{"model": "image classifier", "dataset": "rendered scenes of coloured solids on a plain floor", "train_examples": 195000, "image_size": 40, "crop_scale_min": 1, "horizontal_flip": false, "targets": ["count", "largest object", "light from"], "num_classes": [6, 24, 4], "arch": "vit", "norm": "layernorm", "norm_position": "pre", "hidden_act": "swiglu", "mlp_ratio": 2.67, "head_dim": 48, "fused_qkv": true, "bias": "all", "qk_norm": false, "parallel_block": false, "inner_norm": false, "moe": "top_k", "num_experts": 16, "moe_every": 2, "expert_mlp_ratio": 0.5, "experts_per_token": 2, "shared_expert": false, "patch_size": [4, 4], "conv_stem": false, "layers": 12, "width": 256, "positions": "learned", "pooling": "class_token", "label_smoothing": 0.05, "loss": "cross_entropy", "residual_init": "scaled_by_depth", "optimizer": "muon", "muon_scale": "match_rms_adamw", "learning_rate": 0.0034, "momentum": 0.9, "nesterov": true, "orthogonalizer": "polar_express", "adamw_lr_other_params": 0.00086, "cautious_weight_decay": true, "max_steps": 6700, "batch_size": 256, "epochs": 8.8, "lr_schedule": "cosine_restarts", "final_lr_fraction": 0.1, "warmup_steps": 330, "weight_decay": 0.0, "adamw_weight_decay_other_params": 0.05}
Rows from block 5, named by matrix and row number. Rows with one number belong to one attention dimension. Each number is 500 + 40 x the weight over its row's rms, rounded and kept within 0 to 999. All counts start at 0. Numbers have three digits each. After the name is the row's rms in percent of the matrix's.
# q: attention query, key and value (stacked) (model.blocks.5.attn.qkv.weight, 720x256, the q third), inputs 128-255
# k: attention query, key and value (stacked) (model.blocks.5.attn.qkv.weight, 720x256, the k third), inputs 128-255
q.191 108:501457553458518560529517452559536486452474542489524440519534604493505490515517516524518477503494565517579569520576479448531545463486500528510570487516492547462473501353538498535543473479498386448536581463474483596466535512558522514474424517460542441552426483419476469483466482550506552488495547467528517521553494582561516503503442533504420511470546472542564493477486517538526432448489
q.192 093:472457594568437509463435455521498456550483421597521497423545514504530533475492491503512429537471518494528539533449435540520525499443471486601485480533493469467613409499510539540506487501495480527500572487547537442555491440436460535451383531489483481516531514542496519481466407507449583487515455504553455483517533478443490525461533506424580480476479519488547432546529504509481549487507
q.193 101:588553490479455464518530479500530467488478438468486481504523475505568541554490519479522511516502520512519521551546481504417542461430555528553506507471509529478452463441500505434503493510494500506560503566439469511494502461452488454466470524520503455556510528454544479569464536520497481501441420484497492451493437465481411511563450465540508402465545451462468544521545512487524602491448
q.194 102:512507420469498527518476534537527498466486535455456525464513481500447548552503394466452589535516557432506517469474475456467515499509552462458504466411496584446475466553491506505467489500478448442547576529555536511574410456535561582567510529528471437550509538489564454438427498483519581502467489512468521528496441446461485501518470486467441469468520503489511458551494516514496503541453
q.195 099:486480413503395518550498530555491569470563526454490490509514547462536544456475521480537538527454499465505551537457412466522561546466547445506488445523563560457493483454496500550473433488482563467456461469467473457559491536452485497468504552459491583450460498536456513459485519441468580515505525580493456535517514530515517456612511542529480482475553573539471597489409529496458493502480
q.196 101:482430465477455505522522535525484444514505478506582505565453480555469555560414514519476470513518501483515504464496452487454470506485480491496496520545427562508557511448462525492470493526493491503404515515538430505551503477574488515511524499388502440500493484508540603462525471504498534378409480482430465500444452531481522537490507481473530534499554481506545514533470607554491537509505
q.197 106:554568502490527549440438525482546499513500463527516500553481490495602452528477484555523462563510524517476502478493541484448508417440509473468562558558496504439497516494526579581537454532520457489493487544465527558475506512585524484487521486526499543461541493487598458570473521590476481559563476512486538506575468471481452504508527512578523509459540472502597432482421522498526498498436
q.198 105:431495516522460470410468426541482479439555417488505536536491561499428509540515486522475490470519531528470410470568525587538509498467571573546481521444511504538501472446520478446531579499546505448487469573465497473500469513506488485561474493455516456459456570513498556519543421480439498569410454459476489507495570528478490451532514481561393560442512489527484496535508514517487454533516
q.199 099:547561542490474473404511476528456483528514480521511504553509550488505509519428495419469489512516517462406530458515474499504509480477490460545546494493426489443500542459544470502497470479498532450525504520548514539535544583488513566498500527513442395503441506521465530576467500545508505493502459469441505485410458485459554449484508479586478506502520570499520466497448537496493447473457
k.191 109:419532558540534432533443522578463478487490568501481479499482512478546525470495473495543528493482557495538542571519481484474550513503435462457525532520550478503535450515506504436424518538501438542527473530541478525546467511524425496528508552485549542549501563563574479588523486454442537452510499517413492510453528496539527545487503444438434512522534470530475529520541479464547458442383
k.192 097:496507501508516602584527451539574473534458473476450592492539532445465503565575506540499528532475460530451535478515493450449467574487436488485438559557563490510470483535492485442559561534458567448489529524512475564451501496504540504449508484535507601511490480453549526439542601529518518456540460422494467475498479497508503440471437482450476542516520440443577586451406475589434509503459
k.193 106:479475502444525510611493525525537560534509550544559464531498450482534548479476494513536464479433449504560489467572529494461504507491501475547506531487498507510527486502453487475535443494495445504481534534501432527545501496544497608496467488493413469505428563522566549420543485501549518464511483575482498514516566526557476471493564441464579565506552560525494526484501504425513452527542
k.194 096:504493500481515501553515539381498567471527559540480506557474471411511518455495464461494540475485533542545440411486481471541512498487454496530468439488520537475505502496480486498496497601547517491491490502506504486532498453557474461533465521501476486422469423488513530509454505501535465489459511499490536396581491501505520536444462504466453464563459530489522468500538558491515545399544
k.195 098:499510489445472526460501540488532489444565501434495508537481445483498483515496550487503466482469532477432508563519571451493455489539593504496442466493503524436531483550539534471521545477529477492472512524551510390514483520534499494510439490532499495520510465528489560461525485466451509421510546539462483489546493465491445515469422445573510482441551525561511435483483533551503554525468
k.196 109:431581487486540477487441486525497543463474573503520563471534468495487449467515436423491503581462430570530509580466541512493449551465535530468551493513505478472532470489430454453557518468584565577554556538469556496553488458512532513524531475506519475525499452449475535450533601558490489581515524448523535476493399442582456568531552508537457569491488488443462493502499430507526504504480
k.197 105:515503558544505513521482452450522501544409551430551487547474497565460443544528530520471525477523478465506564524504504532459421514529495495600492574499469522471436516485513530489501498461573454481565539554482477438509480456512459468539456528500489506484477521508454575475486487524413477552415486533568521486422520565504483488477498492475522462501511493503468516515501449470479524531554
k.198 104:458520515503469476542569485490551476546543469436477513516471485547487492512476488464526523491531435481522554538527553513510555524449485452520501485454550484488526497531488529493498511485591536567460553499411546509507559480443510472420555460575457530423442484537508499492571463520495500495556461536522526528440440536475553488501476564503529494473518534495520525516502540518539529512508
k.199 096:498488569470534476492480521519503504509443551446521521469512541482565530550483529481547499448415568552545543535549490473529557607521474528569466487530466451492451536585447437473479590517510476499553580463511504468477499484528511532465436468543493542479498519483523494467542539491478505473486425502539541442540483532447497540487556521524537518419509550519434456490537540481479468508538